config.yaml
encoder_arch: "resnext"
encoder_widths: [192, 384, 768]
decoder_norm: "layernorm"
decoder_parallel_block: false
optimizer: "soap"
beta1: 0.95
precondition_frequency: 50
Rows from block 8 of the image encoder of a small encoder-decoder image transcriber, named by matrix and row number. Rows with one number belong to one channel. Each number is 500 + 40 x the weight over its row's rms, rounded and kept within 0 to 999. All counts start at 0. Numbers have three digits each.
After each channel's rows are labels from the 100 images, of 14976, where the channel reaches its highest value: "top examples" is what is common among them. Only what is clearly more common there than usual is listed. The data: seven-segment displays showing three digits.
# convs1: grouped (8 groups) 3x3 conv (encoder.blocks.8.convs.1.weight, 192x24x3x3, standardized in use, each kernel summed), inputs within the group 0-23
# convs2: expand pointwise conv (encoder.blocks.8.convs.2.weight, 384x192x1x1, standardized in use, transposed), outputs 0-127

convs1.22:551510480476514456461445511498516528447484489449541478467521540453447396
convs2.22:524478494616511451484478506529525518501515499491517552464448468635534519467598526493469483535573538485536385508473459511413440556497455447494471500466517508500512480498509530458474485472468522452471474462476447477425521496470510462443463479597548557421528472507480529541445508479458502514486430550534464550544459538542515552472512439442470478415474501458522505453610544601576538476506
top examples: the digit 4

convs1.114:457517456530474523402525492487522543475574486571479450482498495449477459
convs2.114:477512492470402488508514517459491455475515570514506507440511531480432571500486453461491538553410484505544564440440465560505499465515534453554498521527490492527505490496442439599510429488472559547504515501493398441510486493514489472503523486512463541498516523478552519562607455530458469527469437530466504547460506482488474462493539497495456467491511531509552541511430510555499458482541
top examples: the digit 1; second digit: 1; third digit: 5

convs1.108:537522467456531497518548468498493455463529545580475524489456577507475420
convs2.108:476486482535565538543415535506513485496571512534469520600439501528464566540514522504443485460497505504474424511453541458436435499452502459440493479428498503438496494442473481473504418558466532508573497410440577506573503511487512549484515473488457552478543573536454466560469498545444459462506510485516427474545470460445503472510495454533512456505573436460564497489473531487512506503550
top examples: the digit 4; the digit 1; second digit: 4; third digit: 4

convs1.169:503501474497552509505491532409503484517478581559485507508432502486596499
convs2.169:458476526556476545494483452501493560491530498469555451487538392577469545526488467540445443433532527522530496490568503494491509427498503535489459495521536597488512466436470513509493460488546505503515501503495508508495516452429473569536526529497492460513535447430454533416552461616520457592526480506529521560510444462479395458448494510461430489464418465490557479479435468570461524529534
top examples: the digit 3; first digit: 3; third digit: 3; second digit: 3

convs1.13:505494511522449497483527505597479513581448485568516442475498510482566470
convs2.13:474505528514503550577409501494474420439520541471525515539510517509444500580481495450538446486486559510444422500513537551519462507413461514535493440458499500478485471543447493459579527539446429490518504552516453587507591528449562439495546438497557483479544434435557494491543436499512462407495502517446459530527398548475467477530395495472471492486442554485503441438486533440520464444489
top examples: the digit 1; second digit: 1; third digit: 1; first digit: 1

convs1.3:494523509539551540494509496527550557508475496529488518519491474360472455
convs2.3:454515518479508456575548568515452490560529516448479490539474519484527534470512513517540505480485459528501425503506514525562543482522498451450455426486519475553485474457527502540623506455513555506497432458562521462506551486528381507489418537498502544450512496513525458540435529486464531543497489536443497501519539507524580482522594491507451534588475469481525542511472484494499503501482
top examples: the digit 0; third digit: 0

convs1.18:488531485529577424493537575501547500512460505483530537486450520437477444
convs2.18:522542497532495482493464533469494503557511499436462492528523454484469524548548535488532475541459463472528413518444504518523403539581500503429483469531536532590577529486440503486483515432549484498521525418539542455441545568449517509513474461485428432493481523581479507594487551497470479525559493506461511495543522546562574500488476518549557503528479473523451476539505548512579489539514
top examples: the digit 0

convs1.21:440576521482505511499538520561477467589502500521546496500501517500543591
convs2.21:487473431460508459520473479432529477488490540554445443499491483532496433509510449550419521482474558443535456530453516419464458509546470533541533522499563488494484523548498514516508483487503552532551529517539497504574469482505515517477513498483525473503538502485506539466598523538504468582438507446514492498516439498487543565477461469455532534493453480500527501514488476480471464526465
top examples: the digit 3; the digit 7; third digit: 3; second digit: 3

convs1.183:531521508474498522551471531464518540476523494499508467483457492463424628
convs2.183:549562534530510473508539571556444535552434553556566546551482491473458490419521534460544533590506555518478526472602465508504503538506505460548460505490409477520454534473475524495496469482521517541519517479395497452459483574469469454490454524528472557476457477514478477546493487498467491520501534612426523490505559496480501497503502502535497531478548484484440475466502512500508526516546
top examples: the digit 9; first digit: 9; second digit: 9; third digit: 9

convs1.168:471485562484499471482465493448517475463475628496491492543498474516522427
convs2.168:468539463496508545482449555527493504457502504497454550513517496447528515482442507448451464458531461472468517508500474569493523541525499537495545492513477396474568447495489519525558484570485513504516516535464465540480510452487487577509469511517494460509430509440500494418472579453493493508533587512545532455544577539542526540446505525497439437504457510437458574516525467496482549480460
top examples: the digit 9; third digit: 9; first digit: 9; second digit: 9

convs1.178:521476503500473465552533438427460462518514419526485486419495536482498445
convs2.178:533469394537481498500487491495509527556496511498517493514469478455475566489544579433526441558545458450492623485472584456421524536518573444547485498474540500531500479555508497419514489531610480471515468526529505536428491487439474480504504519460473478482568528496448532448516557520518600517492476510451515529514518466526438485495547515505456554537440493486431526526541488494431548518489
top examples: the digit 0; first digit: 0; third digit: 0; second digit: 0

convs1.124:463444515495521507503538470502481461500544535502617489578491481452554514
convs2.124:530491466509514421445489515508493481509497450524457455468455551441476502447465491583514438485456399512478495592538494521589482568500427486515454485530506542522480464487524516470570501461532526487508497536463502505546462498494519500556459463526462489464528504533462493494466531556455452467456501496441467433524572450535403560445491497459459582501544462462479535503433483444472449533485
top examples: dark on pale

convs1.63:517564472478428527549559474542502538470485472529419449459509550485500476
convs2.63:453520551448530543446528492511467449461590502580537513560471496491532465581492511491456528502489484481497468471463475476483480378522504429497475435566494495508483491488484510525566511499496576495484568523527453549443538509545477474517458540482422557483468453447558542422530505474535458561503514519439485479532580426508501466476497558512517560533566552518492572513489482490479519449481
top examples: the digit 6; third digit: 6; second digit: 6

convs1.56:526461538467506455509499453530496579486556524522482535383528506499542502
convs2.56:464540386460506555481476560536465492499476580552495473463542433540477518499533572474489516492487496521422504500528476547483462551424430600501512590622454480528495528435482483491468492556519527553498429455480539496490540474478535514525553513429514493521554559495475463570491467487559467493450503493565561496489524484543455491524538532513417433440535453553504474515543495468497530413469
top examples: the digit 2; decimal point; third digit: 2; second digit: 2

convs1.86:537451496528417513501532473478535525593489494526557463530502510558438481
convs2.86:484559475528490483492594448454522526499515514488513483438458540536526488471529506398468498494499502520453473443468551506519512558506460489534490560465413477404497510534519511436526567459466552477457476533492593481482544505487470486482581453416509467502475437541555494574529487432513548532465468508418512457464470456475431483536585486547459497548441566508526517545554423542553485512502
top examples: the digit 4; the digit 5; third digit: 4; second digit: 4

convs1.93:475516459482494508539533474438501472446566486470538577486497542474571564
convs2.93:446483438466499542472537481470476517483514498506462506506431415466538448463479468556534444529528522501487502516496464518470531512488531526437456518488471459464471481476482522526461459493558534453460564458509479540469544406409453471477435536542598468487511527520446518464490561442587476460478529471461506477493468431491594508539488456502496493572473502523468540427575518493439521546477
top examples: decimal point; the digit 7; third digit: 5; first digit: 7

convs1.119:437519484475476520497495610528549492431452501562483563506496534513486496
convs2.119:553486496471504478512471526505525486570513496555555501463477480503494520563526494529524460459483469431472453485489432537546575552499515594451497478502452501504478498534473494482479503531504513528473464483450479510423491481505425450507525498575520430578540512582427517400469584545517544459486498495491505504518496466510431480514516407485645518502510556529450439557516482497422511533513
top examples: first digit: 0

convs1.187:483532557472584568486479507491601517463567533517544504493502477500487515
convs2.187:557505568487587449497525457543451484544538494566538551473507490488459539484461471472481492535531500486488531494508499500468472473423479472452547469518480529512533553493500532419484431505545538497486464424495555508521521512444467511460522543496479472518516567509472492454484546502577564465544568501518516453478534534496530519507472471547547536513494500520484535538469518454515495424492
top examples: the digit 9; first digit: 9; second digit: 9; third digit: 9

convs1.12:483532562466474524485473441483497460489493477452526459427504538593493561
convs2.12:520514490527449528555514597509560519547508597441496492504478466464506536482447605478525508510494546440590458520572535501527490485528528505531530524499503510515535552537495548482509522403486530515535471539390486444560489494476521494481475479500525491544532522496546590523478579484440530411512463425446451517492507487431507539466495520521590487520506465414516434541577512517520546542468
top examples: the digit 8; second digit: 8; first digit: 8; third digit: 7

convs1.126:481475485511515491484522510483490489512514544526613477632479479472504505
convs2.126:480520494492548506465486443489448552442551444441556505527508490494507488488500482450463539481497528481465523551448640470527502502593491483482473483462478547522478529493450566480459507522466482469433521480545453553534493482481461523542492503531523493470483521452492526426474472481513487533476462480536509493494463521481498534522540487511478487476465515532543554467438468561498495454480
top examples: third digit: 1

convs1.142:530504475478511440435522465451482516504485480465549484622471463526465511
convs2.142:437483407519605440512417487487472537492466509542447497485454549485532477428422483591444477457549459474490521579499496525494451429510433517468569509527519482502480466486482484425508517515501508469515560485483506437503468489489486464555495491545509476518537429461572529474476441508467478524457472488409470513466514485488507531523505452513539471506542474475479512509540444472488524578478
top examples: first digit: 4

convs1.9:505488500505485547418531457466504481457539468526496494414545522565513572
convs2.9:438450463506521532497544529516464455525506532515475531443444541495437549535504501458411504497567440439546571452475586516495425488419486492477444506494555497473509496481421536469566514481583459528438468532406528444503520438406598585558449463558544556548525465473486506521483539510482534522543493453439460461539578559508484447543479547543425503440491464518482518530460512538460489516475
top examples: the digit 8; first digit: 8; second digit: 8; third digit: 8

convs1.48:495549540454457524369519497447489457540481501509470525523494520457481471
convs2.48:462541586580535433529531405473531497544507561543489536503579463560452556531511488540446485488524529519529466506487441498466510493416564449535497483509542511429497522558525491521476404550477443505514540473534522442468496478445544497501438516436501464482524443509531482509524517499502470478474472440511503534517517541478547525611451417497491512517497522487612447477489513492508508481521
top examples: second digit: 5

convs1.149:489475516479488479525442505566448474468519499538542525608460430501467496
convs2.149:465535479405494493457506524492523549475518504499433473520438497447504558484509480449480420588479512544499528505526490464547462508490548517479505493507473537486515458509556448530489476507554507502448571546544481446556512532495497471513550551494515396425539534470466540489469453558520484483505575440449514512543463519520469484527507535498450455508566524399443536469469464414444473488479
top examples: the digit 9; third digit: 9

convs1.147:467522477510433542503476477505481495488475471460526524481540431534386445
convs2.147:440541536462468464452521492473508528475484569473492468455517549532523501474427497553454487495484468454537484470497463558592505499489481478490480449489448490525526508541504510454532524562533521529544480482463525444521526562495497520536471463475501408498494558450470493507465508459458463420538566511453489495522544504473492446541503505495485475473467491505558518491510436526509464505509
top examples: the digit 9; the digit 4; second digit: 9; third digit: 9

convs1.113:437498475477512483476423522497469570534529452584519442517467474536539507
convs2.113:442428486544508487475554595507486410531534508538489456500464538581471531491473465473398526497522460486477517522521505549548467492537461517518485488427531509540514518421472508459505543513545540461459496517553529535418531500562471573494497472442412498475454518465449479536466454508515471505531487520477504543489552528561560541459489504406546465460522498511457579466361515496523491520492
top examples: the digit 0; first digit: 0; second digit: 1

convs1.100:579452449532512517489566509477398559538499512535462487512468501503503464
convs2.100:480459465543500512486517498480532560466463512473465472484529549470521493384510491563509491497564490521494474534468510541478472545470434572486526502562453437535494479554549521534484414504524550454552448561449545443492510541504498569470454540527486558535477493516438489530478524479512499462508498549497433596509476500510487470417560509491445486465491509537562547563426429511533491529549
top examples: decimal point; the digit 1; the digit 4; third digit: 1

convs1.64:518445508476478447475550459545467526465527503495416485417525529511547552
convs2.64:462473474493515482494494543528516478429571490613547459520500442573475474544523484446447517464513531514478456544519512567436418507495492511427516508551487440467489482535419482529551504494535547497473525459504498487520565470478504520499569548515529495413489515504471530457610433597551520528468481519427501543472479458528612517486490443479572520467525491529513487447551546454529473467505
top examples: the digit 2; first digit: 2; third digit: 2

convs1.140:490470494468491509475532500470494531472443508476623465502451465435543458
convs2.140:500520430497543466452461489508528496419491454493533559432514549514499485534498529442480496539460482494538437529489500532451530518458540552511507534440458503519516519498488503427584488508562492492466515478524485452443499531491441524535428577472507551421462544543467553437529395569481480541482486521547547465523488513569532504536453507506446484506540460557423454474480414588517481466513
top examples: third digit: 7

convs1.144:429551568530490554559551547476481459489520459466491535492540468478455464
convs2.144:497543485439479487469482451484477497494482573510506565481520494480489486526493577511523491520471497516502524506511550458479433534484449564477534518509473462500504466452498439457533500542522463527493503519526503507460565547577548562492453510463447576564485440541552498567432513491568468552503474494493475466531557499501442523441432534521508467567505568510454585496534488463493538561451
top examples: second digit: 8

convs1.155:481470524474555494492483599530509539517525556483568480497516502448411499
convs2.155:566507479472486516543448456564475475479511496508526495607500453450475485497525469536471501550504481553430508503516533424489476487449379446495496461478556523482537523476505559539506511534537557474530474509613505485475496472486481430502491562519491570524499490469413493613547470601539506506486565460462504467509470445557490512460485518425574483516572532522559508556448468464458473511451
top examples: the digit 9; second digit: 9; first digit: 9; third digit: 9

convs1.84:539518528543436471533527476506475504493483478493543590464449478602513498
convs2.84:484523505534533530506447655486488504496544590527537462491478471532469551488466461556490472501433521509475477525577480502475476468441519517478497496511501493558540493487429473538578537504501475508511459519500472539506492546546525452477495521518495588519550528597478538475525495447513467417435590506567510485442545462539490514496493496543462518489441569485505530540428547448435529488522
top examples: the digit 8; first digit: 8; second digit: 8; second digit: 5

convs1.70:491444448463503526645509498498509488490484521465552487474498511543462496
convs2.70:475466548449479494598481486530432480533432541451460545519509491536502503508471558556528472523468490458428531518501512442493495462597537494448538485555432492565479487515472483509509595476498429534511470515543478539508534509488496505513453473528567471470450524503559513559519519508521490506428530525517471486503474506579439510515541539474439515438499507520504522494591488486481459475504
top examples: the digit 0; second digit: 0; first digit: 0

convs1.14:502535506483459507458486418490440522473494476475485441495494473606509567
convs2.14:473524481480512503509516484487569516543458429454489541499471513512479470441523513468554471534524555444511489466508541487481399502453494432553506539541495423476479448527471540498501530492525517526427535576505481469548460508469452524519520463425488488518466486453576480452521550478549501436463454415485456603531503503463490480438523516488436512491545523532522528423490445471482503491450
top examples: the digit 3; the digit 7; first digit: 3; second digit: 3

convs1.188:455523487524517533503557466511520517520484393531497517473557580473512439
convs2.188:530472559515548513454504510467537402565492544515447517573497472461523532501510496573559439549489472546478475498507553501580496493484508428549474493544457525486520473497548482521449489511421506498503499509472529504590520544434456526439470429462512566461526459562516467549480515567502490532483471477480523479483465483467567502544523449490473518493472530441485429560471516504467466459498
top examples: the digit 0; third digit: 0; second digit: 0; first digit: 0

convs1.62:503519466480554515610518473554489491477525477505532409516428488511518517
convs2.62:478545540486451469426573554509573529488480457541516445503534475548525496538502473514472464444530525453498440500422545461467575504465433510544533563462449453469529522488537477546491534497514521483480512542456470474496537495479569525539511538523466462539464461520548518474477480547486554543431468429517495548521514479466535475559519540460445509491514455436468430574495498454470551490554
top examples: the digit 6; first digit: 6; second digit: 6; third digit: 6

convs1.106:436546460536497519517507464579466463534398504484517461521515447513511531
convs2.106:563463521507477500540488521483449510470497472499488523507517414557437520489528500555498470482573504488525535503473478458504435452499520507481509471513512446469529410553469495478564553459542508507488517546442452456463552472434392478467428502507500509525491560474537486534550487486480555497494534517496464550440516481501468452374422510496502436527548461516533562422539518490465454444449
top examples: the digit 9; the digit 1; third digit: 1; first digit: 8

convs1.101:581522588483517480594498464484504486471461576487518452510492476512502505
convs2.101:515463556486481476508507447528483516500482388479510513568495556464468524499537491508427539494470493434475450489535437502511445485527424480548524543396541500477470424498469473538480458512515521531486519547520551492373494439516557513538499517451489499487504485440504506487503502555482556513511470523546537435537463482489522475563460505462479500434484485454502504495553498452476442523484
top examples: the digit 3; third digit: 3; first digit: 3; second digit: 3

convs1.45:506609440493491472455611506516486499531505512483470505532489538522495539
convs2.45:540509552506485514510461549482486515481554489484560527448548492449487570516518523486541445539477549387548504459499471482479500464435489498475465507548437449580480483521490455545487567478567490568496454491516525574480463444520501507477520463532488468476437463581513495441496552513587510469511528457426477410509497547467476459434524485528509509512484543473456503581518488482495498507514
top examples: decimal point; third digit: 1; second digit: 1; first digit: 5

convs1.83:450513531503553518513617476520487498417478499479537462457514450534497490
convs2.83:423548550486498510584496534476485470473526570487567472529514495470468437470511487488526518512457483455461522487551538510525514464428526471466486451503521511462441478554497542561497510516528532559520519487533454520509542500494539504512497480454547514482529472485498532422532494505478511573408444558512482452500540506520485428544563540553545461434437503457537521489436477500484495490446
top examples: third digit: 9; third digit: 5